Rows from block 5 of the audio encoder of a small audio captioner, named by matrix and row number. Rows with one number within an expert belong to one neuron, the router's apart. Each number is 128 + 32 x the weight over its row's rms, rounded and kept within 0 to 255. All counts start at 0. Numbers have three digits each.
After each expert's rows are labels from the 100 clips, of 14976, where the router gives the expert most weight on average: "strongest on" is what is common among them; "peak in band" is the frequency band that holds the peak. Only what is clearly more common there than usual is listed. The data: chords played on synthesised instruments.
# router: slot weights (encoder.blocks.5.mlp.router.weight, 8x192), inputs 0-191
# up: expert up (encoder.blocks.5.mlp.up, 8x384x192), inputs 0-191
# down: expert down (encoder.blocks.5.mlp.down, 8x192x384, transposed), outputs 0-191

# expert 6
router.6:048043075056068118106152104072163068107187109125178080161146136184153135148196171136159094117184087128152175158131162117159138133157138102107181196175173135126179164154110132114168145139108184112141075094088137113142126158113113098075134141143078059107141115145095092134142141096153130128167121106151154133129122181104122162145194144167129144089141115096172093113151179076143101157097143112135152143100120150132167112156173093145135105112137153146103137159179168120138099140172140113087185098090140107163139082081069117122159163162099125163136106116123103141122144117077090128
up.4:119102154129169125140203117177131148144130121090131136089153187153095154148133143112179104127175115127037145108132078071132161144132159178166147126141137157142137074154127141098096119053195098159148083151097090141101103152136092155144136083081145087109146132104092122072083088089118086054140073110119116137117158129187111111145134069152158169177124214166145088157159102143116125102114169179084155089159117183149127132161171155146089131108143158189105110077145111138127119103072146135149104140098087100122125161132142170138083142069130115188133146088178108108138169165182118110
down.4:135148163125102083128167144140131124060223148138122066135104080138131175150178106156164116074194128107164145110157124166094108072119156070179120117121116128138124106115074160100102164176121154088110127093089099173159198080182138100102121135139130135101108145129109144116103141104148143099145144147117174132102080111123095115118116137143114089105079069114116035072135195118095154127129113071129150161175101162134142116108182098188161117170122104143161126161138137179100139143217102117172097157155116150164165123068126078114138097167148130096167109136161150148110058120128070124
up.5:158103146108168149081113117139108143116063119136149184085102127108189152097117146105153127112085169113124074153075137142131110128111165116171135176110166111126148096157106178124087138193106093154187147140159171140135111142141146062197140134128118205080097160150110122140131103170156150117174150099138084093171099145139152125159082067082118174166094117118152118110089117116175170113121131135132102047146110110093164120099163175083087159117106071074128061080125110145141119162089076161181124082119109188097125211154143156088099113146131101144166116117132165105133140147110157206
down.5:144116138052134111111127194127120094068183122133100087143098080154119134113123089152109178149109131110149215109170141120160154170191105164068120130160129136150106153099134023110106076097122110176156117098129115118157114134106095110036139170140122131155124073132203168173133042119109091106115160116146137142156143138111089093121149116128152046182145128152129096164120150165161129159096073190142190175116150133146132147102152125145169168169110126127172131180087131091119165102125088131147154104124086148092164121163095101107116155140118131116154111098062112150074121108111148153
up.6:120139133138126092200089135124116142164131108122092253153146119054143090160117112069119121156093117083128103135133137152057142131106124138156152105071114024032095155120099133164134150148187137210088095119128116162131099123117162102128099149103170172135072150152135149141157131138101166127124135162170109103095090116082148130147125134107131156148140122127190138162094126117081124146154120127143090177154183122098198163127159116122081141115114126136130148106120129077185103151117076115092093096160143113136143187125146153065166127150184170138140115141123150147054136160130139191
down.6:147107132078155135127181135089170141078086110110135085122115166176104184135120160178122119118158061168110157133087079064164102152166115150138118130105121200187144090118106215110106059144181103036147150118118176089184124159084115121129138122150117079081166092088117084116137094165140121088142129100093129118145135096139120135093125089142147152140060146164144130118191110141098123083071155140120174136163094159140085096180132164195081152125175150132142128138124115151097124096146189169146133162156127138110097135141109121123088132087109094134097123132125137168213158074111092104
up.7:161154141144137083154192101141102120107125149104109139187173148159108166130188121120179095138137093149129137075129081129124154064105081144106124089132153118118193079182138149153115166141148175133115081168180074118133097123115176178155095131074156140121179162075113096131123104141068172041163066130119202182149134083079108082124110073064137183133135131121157127177099059150153111135147131161113147106166079173114123115145171107107108140161137121143159185075162159125131146108126144151136110123106144137075102116134179122124143110133069156083108145094101140094077174155120089135
down.7:156091143089112094146113156165119183097153141150133140094121121129119172098136071157155167167119107172121116153159128159129101133160155043119144170173126126186102141128118130162092111095139099144140163131070223144150098102179168072085147149107124148113141113096115221121089163134160099153146190152136095068093137150127109121141144133090126089147151076133053127114159166117187154100192132063160134107094085116140140161096155139139132081132124110103137082135081129097124162201169078149130124123137137127126116145137095094086084157086142074100144090173128151175198123097202106141
strongest on: reverberation; text has "room"; text has "reverberant"; vibraphone-like
peak in band: 250 to 500 Hz

# expert 1
router.1:176184169066202197117096176109165161137084081147093156066118127164118102115100108148074131105101157074121152142118148160072139093128103109158107088079140112132079139100111124150115131098114108099156136147138135110126140161177129114087141127179171142117104133177120163095114094088205114155183137090151155107148128172105150087084109085100132109124121145119129158195063203123113102073139151137111136129075136124189123122181094139145122150126172141205172198143172158151165129108107163160118184101150148115148127108113104057124115089118155153148184138118168162127123105110134073173
up.1:173118093091097137149135128112122146071183170152187093161123139129141079143106182137078118161120180091134169166127106120144203116117114114055126124128134089075126103049141122128143120132106116111101102091131136111100139071145156128176054147159077120109126085060117147149092131156146136098223200156192143119149167208153084114173132133132087138158168116161105110064151118156127090113111122137116131096134088101089064098124155120150124126134185131120089122116118169206114167128116111071136148119117119205101194108122136122153119151102162136108086134123120071131089139096096109148
down.1:049094133155117103137132113105149139156152127144105153127101135124182106164124167148127113140158037197147100126094141160079121066091158127134159130126149104183143106141175115087119100122077186158116141151137138118127147136115145108175137124111128160107166128199118081163126128147199140144093116097035128169150131100124151129106132156126170191153177147146138099117106119135114148091150067099164108077179123157111201099100116143116141119147108100114159090090089068032070103125117127154147169075156135153148155071150151100112182099098147100114104162199105176116100097115137168074
up.2:098106077096130082088078155160145185116115109143125078146119085131072093105141098104113119132125124074130133148094090077069113125151135072129094123148122145110163124107150129200160163112162097111151193122148106134105102128124151125160108130142139103094182159128121149162065137121165115114188125144178119131183181206157079093142133107110125120129127148136146118103086114111119132098114177133104103105049088069093191137114102130119121129036126105123069106161190153179146148075122145066093159150135146193108123078117134094186116109136141193165146115174122117144151202104158145073
down.2:097138190158102144119106114082103089161142142093103127134098124141143081150130148175143134151178158173177109147144156167131118102092142131086104077098165130192115152153166124130165116087126162108123145176143151119161142109111153101123148116104131143123157121140080099095131131152142119160055124078101150150058129071145158191147152124147111184187120143163117147069117100172137132149140077120138064113170134174136101115132109128169185104143112123125150171073071053089046120101124143098127179061109146188144174124157122126149199103101134106097068213109128099081086144114106169086
up.3:167138106180106108109206122203113102157177113117143155148178152130132122127163157122176126095134153170131124115089170123216096121084114113119123128128176135122149116101146133106079133147111158137125122134122177119191119168122137116084140121075147165080104114156134136083133099121109191177086054111058136157097098133122105142137118123107173119146066170109101146150164129095188136160133119109190153119151176162081127081104144163097149114213120074114127164110129123059110094136164096109162152117072119105169101175204114168086105132124107090128066128156119114103087153214134150140
down.3:151161136126140172192087149182170167099083162150136119126129161098140149094079107098133135102111132080148140101148097132085102172200110127148120203155134142061085123111102115096141176131134136104085149114112078156096178130096112147159140115149126089134068156160134101142062158076130112139162170157159151092189167116124118104086119148104162097044147116125136143123075136130128135128150125137113098112131196111148140164140163111084143119143175153222145171143162156182136130136146105140162067164084160113114155142094114136115148170113115161169162035146108109186140081132101073202
up.4:115123108091114149132121109137143182132123191160169086129134116139122078139105161167096119179110162096124180177076189147117158184129163102126136128083089119082135122074176085147136112136135182077115134121123180096136116117120144134202064156106076155076085039086150112182077057155137075126224179132112092102128120154130096123145182083157071186127120166098159139123129121140140076136129073123094107152136102123093092136114091094165127144109137132118094142101115119117130092146139105039120128154137111153116189159158069156138103114128157099162106129150121133144080174100105108116
down.4:084123083163123106138141128098172113137134173132137138148089142137197124128120168177151117117178115205193118161136187154113108129122141164106109107136137153102113070152174103109155118065042168156159147140153126091147137115107134157144108164132090139161183170159071105180115139146184131065070063095084146116165117120151127139110146143128170178151147111162123131131055116117097131092120133075131133066181162171096160105120148117136113120075097129129151112053128081036101077146145079133120114078122150151146181109119138093144103164066116115096136125145085150086133138146081187140
strongest on: quiet level; marimba-like; instrument: horn-like
peak in band: 4000 to 8000 Hz

# expert 5
router.5:200165219111167154138137157132135103103124132097097170102165122118074117142082120150143161181107155111129096131086136169141094080099148075112189101141150109058105090088136126167093140126145054147133108115128130155128160138126161183151117145069102144160103113107113084123084142093157100094134150123146117139120181115099130115148145120104157095062121119131133151137121164164124119089107156084124085091056141159084068077077112093107050103135082135131084102146092148156157144181182125065151079080185137133109082152162098148125125114099189152097163156081130172123074134159163127166
up.1:150102100077089161105086121012120196140102114130124120137104115117154085115158150111118134123038151162117101132151168135120140100099083148168078121189157137148166206107108188109182148118127163144140105164149140177144124132109149141190159079150117137095167167154115106168121138132087119115144132153119095081084139128170174144148119150062137086076157140041078130118124090122123098110120127091101079143161147131158155099104141108173182117150176167131117153172131080077121147115158118200122151138150163156135159159106132206160184120123166122111153145114160137136176078114119164094
down.1:163172178161152158173141134153127057184089117124097165085135143130116125121146090119103128083096108106135065106144108063157102162103108127114117122112137076133107088170211098132093116124136129190101082095164196135122105133133098081090104135068151136096131093107161150136175179127064173109186113134172123103114089068126121138076101155165111126185093127112066145108132149115167114196098140112100188191105125168153121123136136138125113134131114156166136090066139098163104080106086115107101095079115100141121132124064041110121152167158092163088121169148103115135171088157151112103
up.2:121125128124089091118095052067094107157171099098152100124148127159151101156102105107207119098118108040123142108104132090105087120086128132186188170162181150101082136134094182136160181123147124130050104105072122167059098160127139131095137115071147122123103154129102138137160168078097124138139103156178126174179163118185128162088144129112135107119156129125133129089099165144085131125085135101132146121094207118121107164116150125123112146163124155173138171094130182125136156197136162136172046113101094117143161115136130215172155144062166100134152184159166118134135133159129117106
down.2:124119137129150230174115104144140179077101158098117126134073136129086198158155133129129106187122131140126125138157146130183145136218187146118150124114155129179129123125146165136126033140117126144137114113157202102144099103123077102090144133234094096066126141111187122151094163071119147133066145076121095160133126142104145126146113117122085121105187123137126142181135113132115026115125148171134123137158106147118139142091139149076126175088147057115173101097170151130102143114111126120155152152201120137137115133116119138102117132169113069096081165148141107144132141138072082174
up.3:120128172132145134154114088124100150077097085144122132153123054144158156107135142139182086201086154104104140151151183161095120137104070124119149126079139136114226134073125160174106133198099146064147109104146160156112119108158197109176120156175142209083171106130073120150139096145087142111124126167167154137080103071141163162154158149119112112089117162095135195134123121086144120075150149143093130194116120152123106116105130120125127101083182169133133152175159085087163079125130099103108088125097091146105110148144092124158074100167136193066106125144122088118166129165136073107
down.3:164132123173127141119134147114128090124110129064153079094095080154172096093072074131116093121132075129158161136108044065117050120121126115083087111137158116096146129191176088143167120109181157112123174122118126086120113178099062146113194157098145166133197133160148129135123187148143116099103115157108110034140136183201124122139113097187147089158101098202108128102126120135106166144111136114148161142099159135120116102150122110144116060152108168147074115115140116109142087116163134164170176144123116115142135113086129186148105101090156076120163112192163191150132123137159178121
up.4:147166128083117144096099128057135169091118114075131144101094075184148121127191137123114145117114152161076144113154068106158149116164114167064084130146164142216208152184144187112154083112064147138122115134178124134134138145121144147149140129117093137092130183151148161138141173130161088096097110137149162102141131154139216112096102106101131133073135086178131079124070079149164168197131141147134110124167094120109138141165082134108163129096129093133152078105111136157168157155134111080179182111175182158107109114093143154102173100096112064101106150067134111141087123086124114095
down.4:078133213127089127186136149170113117208125127199133134141176137127094171149112118106115165101132172136177130154159136148129203120121124096125124115127104079075093082080127082121096133075154142163152092094123131106124105142171103080090136104123128119113102129103157161107196103142069145114188084159146144160079112051089079097116154188126138091181105098144077140112156155161199065112161135104116154144157084148184102142134119120139118100178144182174163116108117142157096151079152146108114035104100115185127078132093109095128156130157104158136137135156097120160103121157118104134
strongest on: the note B; reverberation; text has "reverberant"; text has "room"
peak in band: 2000 to 4000 Hz

# expert 0
router.0:080106122114099046146093111095093177136076167071081086154072110089156151126097089185144108156144116134197136113105105140057108142127129176123134214201107185164152141165085141140143143128104101085187163173113149152079141073083119089099123154123168144129099135158086158147129084137186081104110101131116099098107104076070124136074115134163120125151159158139102131143161139117176158135188132132106109117152088091145163155123158123126139127137142111175196180125155092102171121080112145149131094185121171173104184132144175120140133168125089151090158103137128103160127137157084152090
up.4:153135170205201090112145107136154090121135084134148154134154092126190092133131097125150037101152143088075084149102085116127129135111090147117104099084105051109132099175127192101145131093129116118112149137122103156144154128104152110091175166125186120100153165130103096132147154092107216158090087129110144160113121106117158207123075115135166102153120124137184039077095093105090136101157088186147134113167195063128093139098156137087129141087118087100104087074160111097163098182122106196150160131127073110119135140148162160146131124107131109140094125125130145156126115169133166131
down.4:141144133128132155185195097175140120119107140123101138136168152094180172149124138129137149161116107081115129136126147109104105167109152163154147083062095095098132100125054198140068181143068083100172196109144115104151144128111135147128159136141117114079059125174107150094183083065122178147056127124105169128080093117124169119106119189093112168127101116144185166171121109056134113150152104197116155138134157104138098185114150136127096138139090109124172155159155064156142136110128144148101141103158098109057111117097126155160117129176053159097142091080157089143161143088148084113
up.5:108073079085084093106099121067102173153117154147077070148145182082080076120139203108079108135158105164143141182183166132149114163125115133125121171151146196151109096137224109114110118079134130151095085117156134164140125124113096170121087113110073182185138098115174132148132138158107096115146123146106106065067129114109135100157152117144130172120148135163103118132135106218137138159090141122151083121113101180104090118068143163138111123132184166184123138133124110155072155170132119074160101147145189143182125145132140116127148108178115113140187145143153140098150214112114122170
down.5:145109117170114125172146061097195143111184118126144150139116180078160113192082144150205118145111108168164120137127119162093127074164109156105153126147121112103140064106143070119127152112124173114127178102103118124137138076104147124196131145144155195117150125158145088112127086161150154133106129116058117120168065065095130097155092091118135164071157116148109101091066109081104137047207164138099127138084157137165116156148150138179130171093112084099111136156116141098059168168143140149133147111167147169136166139109132157140107149141113108149121100125127233137143108063092148160
up.6:096133117127132118145146154126130202095121128182189088159111166145113065103141163186130051092168165147140101156088151106152152134156091140124133092119131121096146091126140141105180143100129235077222129144156100105092143198141131147186113178160107143104179144114174178127128142119106184130119104121093134115142130156105117093154125097143115192131168184135121164092098159114155084101081114117135136088113042139138079083087126172120145116148142078190178118089115125118077093132094122156137078162094103159114122145087139103138138125123161101129145184159098178074148155103098155138
down.6:167159176147163122113102154103105124139195100096127125132106109195156102076128154102180120138141104124175107151102100108102175135159111145110122138126116173131143141132123158164107134182120132079129159123128104120141126079122086096157125187105153146170179163091102119092145151145141121110119063051121150127159157187149098144117114084071182075102082107101062057124071128139122115092146169094126173097127131096142192116136116107080110123130098126088078081171168184105144157164150152113135116109057101165161193161137074165064189121098143114137146072193105140097157161132180122147
up.7:169177123173162131153145185127129146129151165149218122096093122177115083105083193138077067073144159144145081124091111083145150110153080113099132048105103097106161083140131117142170156113124241082164118144132095076093125186176130150161117177161126143080151157120152149070134146103126134120130095098133147094136102126121066101135101060146129149087106161112124131121111103101111110121088152130158178116138117144111143086140075137053137141199137130166159124149129122138121045122114147135135113105056087129110123115103125097144079123070156130126166123138072140077155160104111140139
down.7:150138151126180090108078190126095162117157104135172145122085139171173121118137142101145090169169097118190131132067103073151160152161148123087119144151123186124171172130090139162106110188128140119163116158120126120161109111127130098152134139103149092153119144112072132109132142131150099134097056069100124150168184209179108153121131099087193086166060146090106081150100142102133084106120182104089177128124099138112181096117086075072167108129080084091141083161141168132135129133127144118143133128082089157128179149169100136069130084073138155143157086174098121060138170137167175138
strongest on: block; marimba-like
peak in band: 250 to 500 Hz

# expert 2
router.2:041048104078138068067108097100080156131072136157157092139078163124123142161110154152157132081155169182082092149134146117183097154105089105134179153139186202168171153113142098076171114102101142111141101099116146115147138172168143102111160114172101096098128156079110109111123119116149096176163100099143176105119157136130087138126112131158114160094126131094118152103160177074160121111129142098132152108141107132149192127173168179096181109116148152149115099148146149121136098118139186107089100090043069080157137113127123102101099172080072096143120119124128085146191163150115076132
up.1:161166155141169096136166121159162104136103105049058174140129136129165110121115110106146093132117078129095104126093137152087150119123144188125093099105087110148102095137123191171131121107189150145150159155192118132090062115065153095124123170090157139113142098108143088151182135146097189099074132180163085149144124125129189137140094105076119177135161198127171145099119053177117108105140071108126070129136168181158072113088073082117079096143149077120133104129155132099150157138162117201117102118169150130137117095171163209093147102135137111134116129162105152155107147125085170124
down.1:071127103173069076157062136114101129169169155165157153146153166092162139150068117164149110126088151170143129135128120116060111115142116079101152139143170139085119214057115107146129135159156131131095148188138160196200129107193184152134125149102140124095136142128112117092174091192130149184135116122149144148149053179088118133107133151151122109125146118096172155091089175056132112076109101075127103128085144107156088110122068072171134145124149133130073156151064096152151102162153185068065095157136130140139114158169121116103138147122149122129104132139144129130125127128190157101
up.2:122119141202147057131094193119094169171124105163137158179107122082102068114097119182124100155132160182161103091159075114134088151084089148109106115143081132093088138089128080134151106174111156163113148181127062144141157133122177134146152070147160100098180115132166180146149143138134188154107174142170143135142073121122142117078074120154137109119123132143149168086081112152170170101184103122174146150105182087120117126112058111164171160161118160141092137110060090078140110133106148095158125164120093120150093166121188111138097135074142109088146157144105057074140112127115164092
down.2:158135162130139159168201084119162112059180132090126108157192175188135154166145145083097136145134063080049130099057119136153106082162164168162162121088090143189208194156115131155113138137120128082135119124152160113126149083112102144109076168092132127092143096160066093063119115097064085107118175150106161149092137122123171106157158150089116097125112103144083149143164147120138091124046146139085107122125086178157132126174136130122102075134145110124153100124134090134133129157126113138105129144165152082089156099146128152103154139160097097117123099085150161219086116119129100119
up.3:142116110143115104124129170159138122158150116116140183099142155085156130149134154075144132105103124107158101164147152183134167135130176161156195120117125081081039106085153154145136146096146117228144093077075161187122071103129158105125099125109104143103068144114155147135096124101091081135134100109168123140115178126136077141166104138096131126151142108074156105137154144147141117089146082107139069122094105060101190194129187126076108149195130085132100123140170162183170132161180083144126104072156114093168151131132135089115147115183164130189116137090092070134074101125147089164
down.3:124128132108132095097110129149107101054180137145112104159111096106086167090160051041169123141105158093115108095198104120063144131143117081050101146112168050171203151153140095175123087137087162120119088106176123121180113138122117104139109136140121173159151127138151156135114107135108180144111147061097137137119080123123082134175139163160112163133160086139116174176103159099100081128142160163122219157127101119139192124118128109111168119106122157098173175137149121089097097118107054120149140085113117155105106079092138119136098166189144150085178166156114112171137112165157127126
up.4:134156149170129081163083164095123099117167150097094138180157104100193109064140119113142089136082168091140157086131181140137166062067111116110135095149119084086119154127112164123112152106081159161077067102119084104101113144136169131122078156088169099187104163139079144091128136123120188109134139155147129159151128145146131072143151184081136145142146127121119182136054095131145115116143163150108112141106135146138167103132160051141152147139166100150145142126142162076159137147119114077072126081134170135156133144155163125160155147198101160113099095129134049020067149139076115093
down.4:139139137109152144127129125168105115155180141080115079116160139080154150098064116090074149131152148131093065119117092166104181093193183158160181147103123143172148105150127100150173120095128118134146098060188109137109145125135165131110143166156146188135124135154132145129130130090140101189133139113102158091142096135137108107136098121076156084140147108058088133198128071174154082052129072060094120109115116193179170145063163139093154147132143126153142116187121121148153166098097053126102095149105128096147141141200124099091044158088112099140137153118141152150126171137179115129
strongest on: reverberation; text has "room"; text has "reverberant"
peak in band: 250 to 500 Hz

# expert 7
router.7:182180158126122111137064075120085124085107120138157163140074121138108133121166131108167111171092160165168105091107146152138161157147117121093135158170186203173190186151122099205137076094151121108130135159176168079088157114132135159121067095182129138138140116133141104147086144093147105069122153110153130168146167145167193092118133103056102124073127169130157161110132130122086112138172139119098097191101148155089188100147144160160116160088153170083093115127103137133190166151152121133147088107173139155068127143092091153125076148137112100107157126099085063098171118111169125088
up.1:133106129168213105119119130165134116149063124052150173132074078127157118138090089142133120110148126127097066097198035071096092140116080105134136105084121137129125108122104146125159105178110204125118149159118151109159124131121133146114137101150145140110126164145098122186135195146123136149101126125127173141166154132126151192143089135147150139134097166089078101045105097108083177108146080153155115166183207124102178139188111092124150134094137172121116135156122137074146082101083102113145155132098049107131101123110123119158116130067114123137138086108063163098144056133097157155
down.1:121120121115139161072109135099131120157111135092070122129184196079141129127139133111099116117115105145072104144098162170168098117035145136147143121179145128165078094113183123104105070119159122141171119142178142107139138086108126146151156162148103123084176109163154060142155110143136176079129192169198129181118118180150142119088163121122136112113079126117118157112110125133116125132147167126047064116094112109199094151095041137113090083140190092135109100167083164140166190150156149178169142089131140164137141163145187108097136129178112101157067119155138134129188135137104166140
up.2:137132150102092125174117158115203124121192097107149108118208105198135158121108071124131142097109181093170179141166130104124065110158164107174113142121156115104076113093121095117138129139133063166125150122117138143141100120118088076066134144133117061136106121119165157163149147137140116131157114161088107199117141143086137141089135108115095111123139113179138150100092146146232129165117130101097127099097143071133028172079129187132160107124074100131118131180125080128115192147143129168113202156127179137126147080092113119177118093127115064128101115135189122139082098098149152123
down.2:123070071136144145104156125135146112123112146160184106129177127118174154131103144178154202126110062141124122180144093136131077140142168087107166128152151089121112113151161146129092069157187151081167190131089136146133126064164116149142154130129096115082134104155111173132138176146149068100077124053128139129099134122144170169153087119211060126112100151177146146076206140140107159123078101128114076099075187170132137061094165123127102080216110119120153092148111089124114119158114147152107123104139138112161140127134085129140152170143181062112107128116103112154188115106160144116
up.3:102110180070180119116153121133153144130111140122198105121133129138116174097130168171113101122126088213122092088172107124105122138130085124117166131109099168148119087131102165128099074175176138052107115078132112055097140138132137126161131126132096114120169134091143173095110120079116100042119140154105120140148177111127182120124064063140105159129104230126084136159139101129124095099121211151031141189160065094134175068185126141107089116102138133143125137156122153137136127170103138127101081098135182104125089159115112137135099161112077106104140121118155101099130181109167128104
down.3:130170144137131122140149128149144163162111116103132090148095123092042199149082125107081150128151142171174186109131143117113125127187117145117105149153138135135126185113124077175177156112124145145124108160153134096128161142060130091084165101170138121137109119131180189138102088093158147117116169087061105117103087101117079156143135158148154130218168099121156148192121156129103158129135047126206133154121147047126130129110147101144171163094133156049131168132115098098090138081178089086141142155104080135093081125145144144098120114070137159170193078089150142112086130162143120172
up.4:147145186200226139161142140148061176188106139109145120164116102123183084112096097137129096119122149126123087113154059139120092114133140118151136137101126131126125135093124183092118193130114148145143172134113178110087123124067118124134090143129148166114133144053053102126134188125088155119145175101134099058086111158123115135125099132100129109120100145111086149095090117102082155134196089123147106154182189129116133132145140121133068176130177183151160176105118093103179047114066138179104123118116084135144155216172095155100129147084158127095123120146134170120130092107120167145
down.4:059078078143141140055116098145103137154065124092126137106122156080152118126122156124110158163061102137075140164129171136113124173024092167179193167110163100140099149100168114149074096161145095096141134108172181159143140110148122080124159081138098127090147123066073137139168119153155142097199159109174100143130104151151174174105086167120135143113152166099156121145147155131134139075112134112082138150103116160176139138122087213150093133119202110059117116158073084101160086118113116149119169100164127133169131118134124110114147098152116151160142129152099167175158082127164175135
strongest on: the note G#; root: C#; root: G#
peak in band: 1000 to 2000 Hz

# expert 3
router.3:157144154103141146082135117101135173156094121145149174158138101081064088130100144089112154116066134127150169065184110082146125125116130081070149179144129161164143142121124103088160089091155110180107078145091166143145163151091048174098096078114124083156112126106184148106080067175161069131128151162101131105161145139129129113082190105094077167162120166148157132154126077139083097151177137178177085155100104143123091122094111163088126128095142124089124169086124118159076138147138142121142174180134155085061096117094163140069087098160100097137076081131136097127162132124107121172
up.4:162146147199141167151140159146117146079225129182130153127110082148096126192129175149150140106171123108140147137100143119183134150132133118106110109108107114092067126098151075122081131139104120140136090095052114152149124130083076097113144101119131140143095146165130174137136157121149106153124150102131068139140163128152094130154150099150093168142089089134139039153170202184143152130059080128170130081100121133149145159080180136134195100136074116146102073063128161112133127109134094146211158179127094109139151109145164088087120103128124169130135058116145071095185165141163151148
down.4:170169182155152116167116176091086105097128106082130211125094195168087070096126118079119066142138088143137099102132106085113126120142059131149108120095141109133171093127043161190179096153075172087090129134100072113096099131120132134140122107149128136124175131095129147053117148096080165126110097122140125116140112131159151165181122059135152121095146140134084163167151172102082151214123134079148150135180101170113151089214126106123152121147113149169163122167103157125085142106142165115160117122132189095149156111091132142194124109140129142127131156111143133150134059120171084136
up.5:076113139062111150123053115118146098128148081103141142100104162130180118149099108070104164118134123110101132131139179184088148071174149130114158189143156137167032190084123076160149160106115110104134114191072108138072078079136136106100161178176166125140137135106121125169060142142131144161140149161183181146104113120110110134104142130106121135091178095101161077127136126149130138130140081110084121170070124144091121118130135114090183086113138108141146157150159189159171205118185145137123113127105058121141137099107165079102158081118120140173158125150115081096075099185116118102
down.5:132156167125097138162155122119152117144127134127189123083075111141131208142156164122123141142111117196143154132200098111142148114104139102136192117095145152122163111148101124109144092155167100123117175135110169089137146149164118186184149154121069184170127075166138162097061155101106120123105100090052098079084088082145142179204112171129189089087137124169132119147136141172107164097155180132178132133084114144153108129121107144109117211168159193153122123087108104138087122121067127168128104174149133146106108138111118139105090104101130066086102190146203148105144137147143092085
up.6:112102066135060132131107187125106123132091097143128101171181054108182167046109114137148147189073171162145136066178135119157106068142126080088179141158155106096165126150141149130110084102144123145115126086122160093121109154135159126128124151096089145159109129151113123056156139163154143123151115136146149122094074133085085121155133151085157119110087093158122183117085149133176175114152162108164162178081174082089090155106128155062106128149132159155146162150163123097136102182109126117105037144130164140158138151184097111057111158155147083050127123148087126128123098173124105119
down.6:156111087084150101071156070112150141120169117160096151112162158095106101196097110144115156106185135096153153165123162119144164143087144176157090170163145136143086154059084105156060191098147127133176175179166112212105127081185092112115143072104135126108088156146119139226131104094103127086091125092161122144125133079089151137103097132105171115163181071130129079128183112169150126110111109142121117077150137114169112124065100087181093098119107073089125115121115153145169150128133128140137167127114099132127153112134192138086182108087069144111138102089141120132166143093129170113
up.7:093084103103095058119148082099111123155130141102080112197170171133130139133113186127114131105128193110114145121161164156102154095118146135210135138147135120081114095171189104119143156099177158147114064167110070114119157115157178194147140173099168129113121144084142081157138097138087153084178055152097141102080063142133074132136163169102135169085156116167153111131155093143116077165142124160058136122181102143130118188163168116071158123117109105161140181097106142119131120116088145100117146161094103137119128095144142082181185120145110143166120142141214144118103149157084085108
down.7:113122130118157131095106083109101164142098171141168187097124121130146185177113106147157126154094088163177092190150109101139053144167156127104170130091123122151114124108128190139085095137186113116116147124124191166140164069051119086173087094122090125092101051118083091152135157165114087111082139113124122142124094128109131181144105130156151135146103124139104115097153155118154123125078138151134068168174100087094100148194125141149051159122154144105190144164089112161136083170092133101098135080180172174173142171147061108120135074080137111091137129134095129144168104061131101098
strongest on: the note E; the note A; reverberation; text has "reverberant"
peak in band: 1000 to 2000 Hz